A small image embedding model, trained from scratch.
Data: trained on pictures of board games with random positions, seen at a slant, 195000 training examples, 2.8 epochs.
Rows from block 4 of a small image embedding model, named by matrix and row number. Rows with one number belong to one channel. Each number is 128 + 24 x the weight over its row's rms, rounded and kept within 0 to 255. All counts start at 0. Numbers have three digits each.
After each channel's rows are labels from the 100 images, of 14976, where the channel reaches its highest value: "top examples" is what is common among them. Only what is clearly more common there than usual is listed. The data: pictures of board games with random positions, seen at a slant.
# convs1: grouped (4 groups) 3x3 conv, stride 2 (model.blocks.4.convs.1.weight, 288x72x3x3, standardized in use, each kernel summed), inputs within the group 0-71
# convs2: expand pointwise conv (model.blocks.4.convs.2.weight, 576x288x1x1, standardized in use, transposed), outputs 0-57

convs1.157:150101135142122128129113147136101126146099114127125104105098177185097098114125126093109135121113114089113099144127104137121172121182103114120126106100169139137126202141128132163138102190129124133132121157120145128134
convs2.157:229175115139138128167134147130109106155121118143132123110139120111170099112106156131116102119134125144157152141119117105152118107159134135105125116133133134143148134105139121
top examples: digit grid

convs1.165:118113099157143152124132132173092135109162150118134119165118145083105142140132146116143119115116125176092112153159154058119108102094135128128138115163180124123142136104139132098129114163171129122101171112157114106142
convs2.165:144161126139100150125138102141125160123068103160106123125139103118134152138144123143164141161137102130113129104091109141129132119132165140131110107126141094126146131105099130
top examples: nearly empty; noughts and crosses; stones on a line grid

convs1.167:124136127110149184113155130157104100149134155140155181145110127076113139169138123069128143105124097155117130130112173133107110156143111132129135125110106141161157163116132107159157150130141087144132143173112161114105
convs2.167:122153144107121134151130096112157132097087118136096135145095068117115120119169127137138104115154159136090111078122110146121101090105159093122108121113116115178142168147084123
top examples: noughts and crosses; nearly empty

convs1.268:163113103163126080123151122154135121106109147178131108112139108111132119122122148111096144150136116113117148113129154136108114129131178117174095143114110157136119107093143162125150150146116115114131123160189064098171
convs2.268:142107138149159111152153114106158132107137135083160179089126110139161147122124156152086189100161142102140131098099152117141101122119129131122131099099122149123112105122153134
top examples: draughts

convs1.62:141151124110127091108120103113151156124120100103137181127156112166164152123136101165100169070124130146124162100104119153090147134131166143135085146170140152138117114112127124159166102105163148132106125142142106112115
convs2.62:100117136121110104137124137101128142135118162149167113172097099158101091128165098124085101159150106114143123112113136151083136120120122160108149107133117125115067129087108113
top examples: stones on a line grid; nearly empty

convs1.261:174108156144122094136138130149126113095124141134119103057121119159097117143132097100095144145120150134087140124103195132097113107110133125123100132130120134189101113127147160102130132141121102175147138122166111107116
convs2.261:136116171118179154151107158118160066119138141144150138180134164120127140148113115103097167141114134115115173157130146158119149166112125135148106129115143128114114172149166155
top examples: digit grid

convs1.242:122131100164090161110152111109140144120104162151135139170087160137145096105127113164088124112108164145110109134168126107122103114163173124108175154128123133155137138091076139126121155121154107168127130107099136110133
convs2.242:129078128146111119123138142149149176175134106096105168160101160100089163104122123113129155119129118166118084178112116099134108128127097131104109159130134131162127156106133124
top examples: nearly empty; discs in an upright rack; stones on a line grid

convs1.137:101118132177130119104149138097107137129151146106081103125123089150158143133164103130118145118120103137130188129121113174164156105143125165119117101160142160096103152137123144123107171092127095093154136120087129119107
convs2.137:159131136136097153071096105124108124118084181138132112124155100133138154128106116127082093143150164110118136145129165108073148092177153138130133119131099123103111118081146065
top examples: nearly empty; noughts and crosses; stones on a line grid

convs1.39:111166193131129113144134157082147142128145150120110106162167127122109126127122142147136106092099118122158102164103170184103157146157123139138133152140150150098126129145069116118139126163109154146143095108103138118144
convs2.39:070089131156129124123121134117124114107146125103153149129128142166136142157126107145086107103089105087113157112129112162125133158110141120171109092131110134123109138091132090
top examples: stones on a line grid; nearly empty

convs1.123:072114123126141139114116129141116129140117144143105140076107119144063125114141123138098116127155124160138136077126092161087126154119142109100199139093135084118136127148108138131145159159124143109091120129095097124121
convs2.123:155090099128123107100153141141082124114087130099097116149137128117147107141152158118170116165126111119120102111159126148141133102149154108131092112159128151125102082127130191
top examples: draughts

convs1.111:140122119156110146101133112114123140163099130165111107116133075115092122098158114123125099113119090171171124129128166135111134155133105094112129131138141147152117108122105122099106090177171128117098131142159122197104
convs2.111:163147103115151170122126142119138164087145184131140132114076100114154123103154112131062111124109174134107136104109100113134084114139140153093127125107158119130115170140152139
top examples: discs in an upright rack; nearly empty

convs1.240:131104138145092142109124134150106117105114173158131097129117136100134068110122143114109148108117114106124164147141117131122067118147158120076075085122141139098111107127175136128134109118110113134112090128157107165167
convs2.240:149159111142112090176132125121138141095130124113158162131140111120158120133167097127124142061142135138147138137101072102169102099116109150158162124126127085095131176128129148
top examples: draughts

convs1.254:167105115138154135105126108172127150142079169169115144079159131131110113121090108139078118071114137136143164129128105124126137124122165106128103126144110149161157082107182121140142156113134141126128146148131140140158
convs2.254:080137120137133136093152139162148089137141111095138154105139087134093156083128137110125157140085149111105158139103140124155126110130157141185102137140146154059132118121139158
top examples: draughts

convs1.210:125167099122119095095119160143128128129106147170106120067104113195111125139078130128139111121113103100141113130139118119146166151143107133120121126136162109171108154110100090150093111162121146162156101128117144154111
convs2.210:178097112147103148145117113121117137135146149145106112144130115136121146153109116150139111133151078141125132152121152126156156133162113128127167133102128089099093167121114127
top examples: digit grid

convs1.121:162137113183159091092135100125118116136176132097175114153122115147134094117131162107105113126130114112111116123123111165141117122111121086178144124112159108143169121187092122143151091120116125121106163126149119154140
convs2.121:141098077157159108106131091125121115104137085102111109096143188141129130141168134144107125146133127097129120091140113104141121107048128112137111090103107113113164127142137072
top examples: nearly empty; digit grid; noughts and crosses

convs1.237:128159111150137104141138122083114142129101116072108094141121127171136133074152131105123100136118134135104073072116154124159128137142091151116120175090118108124127162118103111122096160125142104107112156111149142098131
convs2.237:107141157107156097068096124154155070108069122072142131097096195140158131082147147152101090119100153092107103132149126113160143131101128130116097120120144135122116105171107168
top examples: nearly empty; noughts and crosses; more pieces: equal

convs1.284:091139136137139166142105113143104166109108089080141143125118084139141115101157117146105123134072132162116086106125131141147078142186120145113123140112103118123120139137116097152153144104169120128164077139128111146137
convs2.284:146162102105099156110126137150109137153127128096117113115134155086128107142115140138135120158120142140083146172109115135085101108119136104114148117149129126122142151124126140
top examples: stones on a line grid; noughts and crosses

convs1.173:159129151157137100124143199153123128113104158106120117135100110104097105093101158126129126111144104132145117176140111169089122156139105112122101107131111112119171157129148128168165144131095153158087110137152140105151
convs2.173:150134073132119141094175119107186157149090122151114134147115155139129109128112130137107152127150136159146135075128109156178168112116168135114122092083129148111123117111153111
top examples: nearly empty; stones on a line grid

convs1.277:106191107138114127141140099140108137127118098108129123190132108086176094116099130138078095122115119099121110112105132097147136129126133096156182132143121150120089144105123143107123151124148178131122101138093148111108
convs2.277:092091125142124131109153136120139145095137090115108100135103132142146113130158123110141137154123148111128129144111138164100138127193103114102155120150125155094145131122133110
top examples: discs in an upright rack; nearly empty

convs1.154:151135133106153114118141148106123127138172124143145106194113134160111121126170135108143129105158166122146125136126159124119104133085112114149099159176124123131172145174157124164121115119145171142149166105119079110154
convs2.154:116072150166128128121122138149090146146120107151108167111075134121078101105121112105132116160120085118148120120106145105112136163125148129136114141105122132126123160114135173
top examples: stones on a line grid

convs1.223:127105149163150097140132082111118101100135127126115124109139122108161125167151100125132152162125119109144172150123107104060083134149103122120141191108110120116102150105117143154123137125104152172099125093134150098144
convs2.223:152100120113136143091153147104168146111142115076139147112147080144110141115147110135112142134134101092094076168137159100116131139132124132120119104114148136152119137081128142
top examples: digit grid

convs1.259:115128089126116139151106156088159127118142161160146147130094128119134123119102100192152102121139134107154117143123105115134203152193150103147107129109131133124179110132135110133155139159154114108103118148101128143118
convs2.259:129121133062159126101121122162112119166101107100136162121141142105161137138127124149128091151107159089167151126135097128117139116127123143186094104140156095108115135146135105
top examples: discs on a green board; first side has more

convs1.20:127148149120111118126150120123128126139105136139124160155079092128185102132088091172155157113076132108128113138129146154124163107128109161123151088181117136111133145104087132131095152109115133107085127163156135110116
convs2.20:135150150132167133158126109116114135113082081143068114137142110099062149118131133119138133172116136119123176089126119128183143066111132138133105117138141133134167126124112170
top examples: nearly empty; discs in an upright rack

convs1.177:104168172126145122088145115098128124149144137100134124170095104094139134118112137121149116162114104163109149145133132104112098136154131146145106118152142148171185115113128145155067146114114182166117123113150137163122
convs2.177:142116127105123135136121118137096144151112155118094155156159119136142120153152088100121152122128126121167127141098094091188115143116145093089195113141147141117128097139134143
top examples: draughts

convs1.41:125153130161112156107141134166153123112134134165167126086130146132153154075112163137127120128109196133074151133150122091172101128131140131148108104126152128109109142116153107097090153130104100119155157145091135124114
convs2.41:139158069097121080140156130156154154136086137155116148123083125161125108142137093129128182081098118121052093097127082124127158147108141152141151169153109116125131123108138103
top examples: draughts

convs1.276:145150136105087128125209117136154154141104148084103136182135122125103101103173112146157119128135111143135125107139142144119133153142121129138171167115080128093124113121108144128124086103099143125121110093112150162146
convs2.276:138112122107119138145165147156131126086168170172115151159127116112144137095148112150120099120151137099181170156114127124139129101120151095108129126119131178126103133155107157
top examples: nearly empty; discs in an upright rack

convs1.38:172094084109118123142166158113139144156135136127114097131144090099140139150132202117124113113139102117136127099137090116132151127136166125151137095112108123106150176115150093143097102151163104161152134150166142141122
convs2.38:127123132178107113092151104154102107140143124123150118131128068117113118116143161088140112140111101154160092145121116127148133097145131142105122124149137121122095091091108159
top examples: stones on a line grid; nearly empty

convs1.15:162106124116118161144133123123134095091117088109100139148123166107135145139166152103174129117156126164130109148108090127109124097125148113091195129165140137166127116104084107088127131130108163120094132132097112149116
convs2.15:091122135121119076128138141114150097140096120113136119161123071100115128073086143131130124124120139116170137141145116114140129119135131146159139116128086113128086146115138118
top examples: discs on a green board; nearly empty; first side has more

convs1.176:141186141128104116135132125113141144141146147075111132128150129063124115122114151117144105139144134126082121157175178118125074110127157123113129138143109131135143088106124105100181145157143094123125168132111127160105
convs2.176:119105144155144133113101091167159110148174109100152104087138135118097158119156136109120104123118114079112130138135089132129127128133162134132108110117139182102172101100153137
top examples: stones on a line grid

convs1.203:055152168136143123095124090098101136116118163128120167095141147087111126149180169152123121157147096148156127134135095119096134104149138147115140136118141137140113129119095163134126152128106146120071095154135122133122
convs2.203:114137146132146108131106110106123111092126138162122130153131080111149116122156124105166127113167113143087139143113146173119145174140086195099149133118131127135120176145103121
top examples: stones on a line grid; nearly empty

convs1.209:091148166183132136117127112174125154137105162108135151145155150067126131129132116145120118125172124112136169108167134127156067069106105088161134110114121126155129124118127099122121161129126121120120103148105141150125
convs2.209:154092142140111106151106158105117055129103111153105141133147165135113105149140059119106121128120123143097141131139111109127070135109124149064133141119159113146123125132129174
top examples: stones on a line grid; nearly empty

convs1.65:112109139132168104140145131121125100092133106139142215134131133173125132142118158155103116112137122104150180158129146139136107150131120129120126131178177107097097095093137155124115090128102148138112160133093124105135
convs2.65:050085127075189112104161139158118081154097097106151131130093188125133176143116116144127112123128145161140145090179148094115155095130130118105143136138112153164118165116133079
top examples: nearly empty; noughts and crosses; discs on a green board

convs1.46:137087144081177143108125112149081156153126118118140118099156100123102114105094164104073147154113136138132151106112141127092129164094140112113099143082138077114138120156116156137109154126147116141098115132138140106155
convs2.46:091138134184142110128143149152131096160158059160158137097092120122097118106081150125089100116117183120081094111135097111132138122126124140099079129135126160077144108136098137
top examples: nearly empty; digit grid

convs1.230:136156077122101122132156116151122150132120115098138141137119186116114106087154134099120155124119123072133122133101177105126079116108134165128142089123112153166106123146132161141112117103133103168123134139168118138179
convs2.230:146206094113152137118107116118108117125091092126088107096111163117142125155115139110114208170159116118145125089125111149169119123171145113116126132127126122087162139115064113
top examples: noughts and crosses; nearly empty; more pieces: equal

convs1.272:155100099080111129134164103138091124106112122124125127131151108104159136109118123149118103153130108083112132117110167143119136094135159160145129116136119112203113136129177154113112120089116092141183112144156104130160
convs2.272:119173077138106103129103138153089128088095105160117121160154143128128134130139119128116132170111118111134125090178127112137102135102143153078146126137131133137109103100124093
top examples: nearly empty; noughts and crosses

convs1.188:122111097144127107154129132125107122145148104126117084123104107176110167107140110171114089134145081089124106097152095145109124134106105144145140128110130161135117148143142137201139124130162120141176112112136136186131
convs2.188:159122106134141117112096102141127109164104129153172162103127140123153095116156095080119120117165108092097106102133098105106103138152104133142104137171099104149142085127173128
top examples: nearly empty; digit grid

convs1.16:161168116088163138111115112122096144116152149159147133107109104137144145091108183135128108158127160093128112124125148136138135155107162118168113126087106106112113155115205112127101127115115127125140152088137116087113
convs2.16:138183131137130179152212120121107097138145120127145124130110104114137153120115112127115147163106178111116125167119124136142142125171103121089142129135147119154130135117108128
top examples: digit grid

convs1.166:121163107132150157132107177103096109124103137122131100122165111133113107181129133127107138132121082080122177153137118119153110153108146138152115135105148079105109155126144120147114134176182128132118131180132102150141
convs2.166:097065116102149145137158116119106120160123127161112138131115204125148120177063088114121148125146078145146131157151135138092141084140132113116164165110130127148125118092189162
top examples: nearly empty; digit grid; noughts and crosses

convs1.132:121106088160142103168109142139152106136122140110142158177127115124123116120108136182136140101088113087152127138144130130123107127121128107158145101160081126134131149194106134120146102168121075111137152094090141121147
convs2.132:143114175149160086078109147116132165119101118143129134140092108123169131127133111137129102085097111132121104117095159113134120163105122184124082145154085110159122129104135091
top examples: draughts

convs1.228:118121124149169167120115184101151104153157154140090102128101110112076099166171159174140130100124138107152126117138122133091161143141130114130094134136135116120159134122152124130121084126159117127084142168138162131116
convs2.228:135130132121108151127123136151141148120108108171149123093126119129114102076144151081104126149106134113151140129122144144120153185132110154177157120105095099092103138061122191
top examples: discs on a green board

convs1.286:173096134135099121131132115165108091142135128149161121089132126120084113113127125142110153131161128107119148130152147110106087137095178123143081128152103156139077145115176131093143140124132144088125107103157087139156
convs2.286:109124123144102148128098134131142129099152119154134117124141132152110096127140128117161127145100091137148105137078138166171159114158125127127131140129129136141109134151121126
top examples: draughts

convs1.151:098128165118108108103135089136127113104189111127142107137110128120141116120123122109131170114129168179138144112103087107125119132142149203136159129180102141128104135106103116091128102107163127133135144144177130117122
convs2.151:154142135101127181064157134077127130118144128084128135104132067109124118124079149136097140149139154110129147134144143127130140133115125101141154104154115136138098144134102152
top examples: discs on a green board; nearly empty; first side has more

convs1.213:165142110121078122097131091145110087177089100152096155145121135182090126125113106137111125139151093148125139144110101154129196164155124102122156110134140123125135166137156145152118139131138109127132095109139152142122
convs2.213:159138130102135085112140116120113136125097098141119133089151142163130107134109116154155138141124084138126097142106156167163151119143096125140135126100158140135114114135105101
top examples: digit grid

convs1.172:174131157126117082148120117121134118102153122145077138136102121111122120105101120132123141148118139154104123162109153129132147179185087160146134070140146145125163138110130113114147118128080121110090187126121129120100
convs2.172:135110120138120140167106129136102095094137106118127121109130151131134077138114175069139122118068135116112143127116140129114124137134123102148208102148082186153145135152107162
top examples: nearly empty; discs on a green board

convs1.49:127116150161113133108105136132129126111139124134187108117128139075135111081117078147107134129133203154135122093106131101158127117120136142125138124070139105157156115144152151149096168125115119119090103114110163131144
convs2.49:110152119122100143105106130151105109133120149165148143155150112100152112137138128147149150079155124134130118096127121145085101123136159151110165155117113131145179131092122120
top examples: draughts

convs1.36:165133126125141137077134098112083153125104127112143183152140126169146117097117149158121126159138097144115110136114133136104113167126137131140099111195097112129131112117110123119201119131097178139139130131144161115116
convs2.36:136133147161129110167134107136149123128158132165128099147126102153124155128143134134141159149118143143133161096113105117150166146147114106155102136113124161137166126152114090
top examples: discs in an upright rack; nearly empty

convs1.58:115176191122190124176132109132139176124137089139157133116104114126127134150130152109120102149168148107114147164101130108144133089102127105141122126122108137123157168116163152124142142100098093126150121100119134101156
convs2.58:172097121121142133110118133171119115157106142177132075108146113097161138124121110118139112143118112138143126140102119095119137121071124153133130146120105106122139148127123092
top examples: digit grid

convs1.114:139133094131145176140125169171141144143118137096084100129164119145135146091138103107154150085105132119169174141111112109136136099089146123161120119181121136079126141127143141135145124134135115164182111108114126110142
convs2.114:199166127134124167129118141151106115127119132093158131169143141145078177119122149144172140109144135182135070110123129126133115141141126115124133159133177146121112113083170120
top examples: stones on a line grid

convs1.9:134151156123110121122143130121137098110107113123124116113107143101165147147181119127124060122084152135109114124144107136152146147113117133148167103119128149119115102134040118125131146127144123131074092089160150110116
convs2.9:130127121192112118142136122095142157106129101118094136161149138160119125131071158131128086145137175139098137122111130141112195100097124162163157148139096166110144154120093132
top examples: stones on a line grid; nearly empty

convs1.143:166154133112130159113183158129164098123108100146094077137095095114155128132166140129097131099129122115135139139091128126115142095105134112148126134132119098129115094114133149161134139074143077140182128125143106098155
convs2.143:116185159131114137123115157140176148166115150139168125132149149144089116132155112113089124152122158139144149094156174101109134162159140132113157146143117093116128102105154134
top examples: stones on a line grid

convs1.88:121091091163112134162109136102129144090122117128135105100157134110170090121089126105159123109129117102146140147154099122144134173153158131095144138078141137112107149117134112144132187106114159141146138105158150127072
convs2.88:119163095119119157161105138079135147158080134154136099098111106123108124140128147147122135141110120138128099137122140101090145155143125121104148110141124113159122139095128149
top examples: noughts and crosses; nearly empty

convs1.8:095106107144160124083121141113138119110158127152143127125113138124138130137144110134157132193154203144140177148120167146137108125137112131118096155104116143169103115122158138117135074151104138094096095158119141135125
convs2.8:132165104161149110114115111108113145121135110139088115138112137153165119103150163131162135120120114118108136079094138145144125090108119146104117092111099107126136141138131064
top examples: draughts

convs1.93:109152130148126136112135125128111108104123177166158166143179119105088135107150155149140119098116117135122153084177139107095135142096123115118137112126131105149130134188108123132098104161155119138094161143113100184121
convs2.93:134128125082107172095086130130152124126157100098132093146149146113120079150108105146113115137148146164155104149144130114088101118121149157144126154112180141143114151127154118
top examples: draughts

convs1.81:122088149113123116162134110109139083164131109146113129143171122172126127159085156130141105071138117119138137134108103120138135143106168105120147083129128107140139174162107135105142077130126106156136154121125104185142
convs2.81:123109115112161155151158178173097104136130150145115126077111144122133196113119145084120122124106094111108109109174123139105164161115153125095139115122118138083113133136161142
top examples: nearly empty; noughts and crosses; more pieces: equal

convs1.150:159102150094116125133159113136130091142138157110165146119151176073103137118136168134172145143128104140129150169161127138131134110097149147122135097112157120095131110131143140103156128200153115116126164136131089099135
convs2.150:133149106126105118192116152124142113105120145094118144120144104164091139124097089144147149116148097108195122106160132121192140178123126132098120085136169135104133121164168125
top examples: nearly empty; noughts and crosses; more pieces: equal

convs1.186:114102122123109129147147077116120121120120118146128141122097086183142099106099118101087117156141146157140121128124123114128159110179099131151120126110103103140117144172146128157120105054119108124156070115129134159137
convs2.186:189178134116123078101114117140122124103124149089132148126118070145123117124121093121112150108107126129139108150134087127120125074134114130098110118143144120091124101180133162
top examples: digit grid

convs1.285:160124126130183142117091134115122137139094099140109133125104075122092141136126104120093147120115173136113063117146139146135125108113110122189163133124114145162098115133124122141158111098119113136093113170128171117163
convs2.285:090112113162143113132092124140133120120119119146127111131159172106177110150107118183140109146094119118156115127096132120105118120130123170137153152125055090143118176145115129
top examples: stones on a line grid

convs1.107:142153142171109094127112129120104145115142100148169142157153101134145118133162165147133096117129151116101155112114099152141114119098152185161166103132149097154167123135087114119166133124135108102076154102133123148104
convs2.107:188153154118120162088160141105109140124116141086125122137152185125119116122154107118104117143138134133128116230109110097080125127191153138109077133134116114105126127119114156
top examples: nearly empty; noughts and crosses; digit grid

convs1.193:143142135133143110168154159144140093168145159139092156154098120096171115165164103146140127099139117085104106139123109140105117132159123124104112132097155147121119157165091117098117121153085127143095120129126179133168
convs2.193:126145138176158104156098097167110132127173100102139131129118100122126143106164139132106091146149115110149123102098101107186141142104153126158118124138135080136125114128091125
top examples: stones on a line grid; nearly empty

convs1.205:122105114096092136162096147152165132120134125119137119109125116201171126119165119129111117104115137107127090133162123112125120109112107111128121217120098104107123107159115100136088133138116153139167118153131126144100
convs2.205:133121149086103072115140128150130127103126115130111086135117119108123122114199146096110150132135143145153080119128092128136104107120111120138107083134122118111152145142100117
top examples: discs in an upright rack; nearly empty

convs1.183:141140099084157157129101148105109104145156133157139111118128144159136116122122115127108142132137135178134105131110103074095111162130112114087101137141099153150127148169108097177090157172103162141109146099121123141101
convs2.183:129167150085136110129131142148091131134141153157145129132125097101133134102140087122118111134131125143155107099134118160098155065083100139118104110168109135129120143167138094
top examples: draughts

convs1.243:146111140128162113144105131082161120138138126141115151101167111109124142154148084151113104148106123110190139090133092145115146126118094140118130107172116126146166111127143095116093154123130087162115107118123145170182
convs2.243:139081115120158134155162153087105135145134076094121118152133097140113099124143161122154121140140125099142170133119164147135149139144124100201111175105088141139116145119116122
top examples: stones on a line grid; nearly empty

convs1.70:152101108115110129128138158137103133155141104115122182124119137180129120077133086139120126108127136109133121129155108082113116097096129092132127104173140148138137142123118147142148093066064164130162129151123117109111
convs2.70:132127127136149140137163092120135180157108121119113126107139150151120140128114095099104108118128091121142118142116085165152086130127187162153157118142117110136143139115158141
top examples: nearly empty; discs in an upright rack

convs1.156:150105144155101112119123185138128101135131081136150123150115080141134117156123158134090138107134136142095103129107173116152163141136137118086123145171126118145088164151147111119103143110091110129151167077111150114102
convs2.156:119100075152182161119138119148171133168089115113129151101115095100131154137151122139137120121092113131074143127141119142082114129155138135120127117151124151157097121099160167
top examples: discs in an upright rack; nearly empty

convs1.109:112108100125149170158141083098091111149142180125119106117139180096116117165117075159122109130129129136151111155114112088146104106188123160132106127152135147108130101114131118114091134147122157116142113154097109128113
convs2.109:120133127130092122062099099111173090179152127117132114101105130136151107105126112157127136119099144150165137132100133124106156108102141144066108112138078098142129116119111086
top examples: discs on a green board; nearly empty

convs1.85:147124167199148117128162113098129130130103127102194111140139110124141141168151135141130083106148154152161102131099154151135114155154147145098159083118134125167113118133099096149157145150108101108119136104117130136122
convs2.85:127113127153057133168132136145138111123119117093128145142120129100121119143140133113153117140118125136154132186043106108096119166205147097120118110136119135098113141144112162
top examples: nearly empty; noughts and crosses

convs1.79:141117112126145143099090106089122114128067140098115149127135124074182127167107098118166136138131150145154103144142152130169133108184122142133114136109107116139114176149124135152108143091103152131139075125109124125138
convs2.79:116135073118125155080143139120121110134168138174133092131092144107144100089093125133163106110131111129137113105125120107177102137113137119091135101138158118131116102137140172
top examples: draughts; discs on a green board

convs1.56:076121133104149108121130124149110143141118134100174146062127155157167098111158148124142114142098173106158141119125108125150121139088129137135166116141111119068151151116142136123099166129087131113140121142152083110115
convs2.56:158165113144128099161102136088128191116154128141121085128128113114126128121092107120151125144121122109108092153110130105096132111088132136140102106148101116134147112115165114
top examples: digit grid

convs1.105:131128113136149161125135140148127146126085124105127134144122150140130119095162148107100114102117129098109131142129115129097158093093165121160110144192133077126123143099130138142098093067155125144169120146152109072145
convs2.105:068130105138099122199166114093137126140166090080143102127126137131108112114161082178110107107139179153138125107107122176144159134107126120151095114126131117111099141142124126
top examples: stones on a line grid

convs1.101:159138124095135113103147194174138135146154106162144119135110125143162143087155119119113132093129132158156135146138134145120151160077102143127103149126097148107103102130115146115123080141084123111107119091159129166160
convs2.101:131156105145119100108138139148118124112114166117100090091094165138139089095129085164105130132122163108145119168154127087112140133132095111090121126130124111092124085163150123
top examples: discs in an upright rack; nearly empty

convs1.160:117130102157103144087135146131092112127133138130167126170114153067110085158097144119139118105096090149116115107106146120113091114091111146134130126108124138127168143107129117105177117087140100110155153147117095100095
convs2.160:103102080166145081122161117082131084121114123111151179107103150144110090171151114121129173080099119111140092126129172154149114136134099137074144084070169147165141132147078086
top examples: noughts and crosses; nearly empty; more pieces: equal

convs1.71:089147145178111173108151142121161115117102123156116130134148121126136103143067103154130166158096078119104112163129157145144124134135120144152106126111144169117079124129104160104100185139148095127133122124144124118118
convs2.71:110116090108169153147134139132139112115085150137179125088133131093128145122107187156163154109140138104136160103144169151138128094110124139099099094161162134096106095114136106
top examples: stones on a line grid; nearly empty

convs1.287:146135137129114110094136128152119135123124165096127094092162125117091091132096109102108119108173137103127137159132133111157092091159174124089124119133136162100118121117152153099138154137149142107121118152171062124164
convs2.287:139144102159118156141078095117132160137150068125102137136151149130114117152150104090131127132151131111155126108123114146126115133111140118114133151107129110165149110143105148
top examples: draughts

convs1.118:150105104140114131141134080118133094171118118172147134117101127118123100127117102115073097148134122153162116126129141147131111169178116112127160114101153153110116100122138153118128086122131167126062113149105110096164
convs2.118:083105192157132112100151164110145112129122155091125133120150088178144122096121139130116103178088098098144099126124102120091151120093127113163163124127110120154084090076146157
top examples: discs on a green board; nearly empty

convs1.170:059109154143119127151136151122167129145175170119127112091131137153143102148163119116130142110124131089121109088150115110115116151108104100146065155137109147125117133144179127092119154092119112100154109106119121139150
convs2.170:088093156119149076119137133113130100166118135101129106121108121100119127132173158093134133078131111154146099100129085172112115158132137117118116112122112153121137110152097140
top examples: discs in an upright rack; nearly empty

convs1.249:152121177121168070093135097145146125068143150149138121100121137160146141172148099139095143150131110121109155122115142116096099117134109125098115138099123119175105139120153174158101118134120148175144130149149126131143
convs2.249:173170173137161118126090141138132110186141186155111085117092173129114135159126114100098124123159129082117114150118167127112120158123128174116157142104133123106128107106117153
top examples: digit grid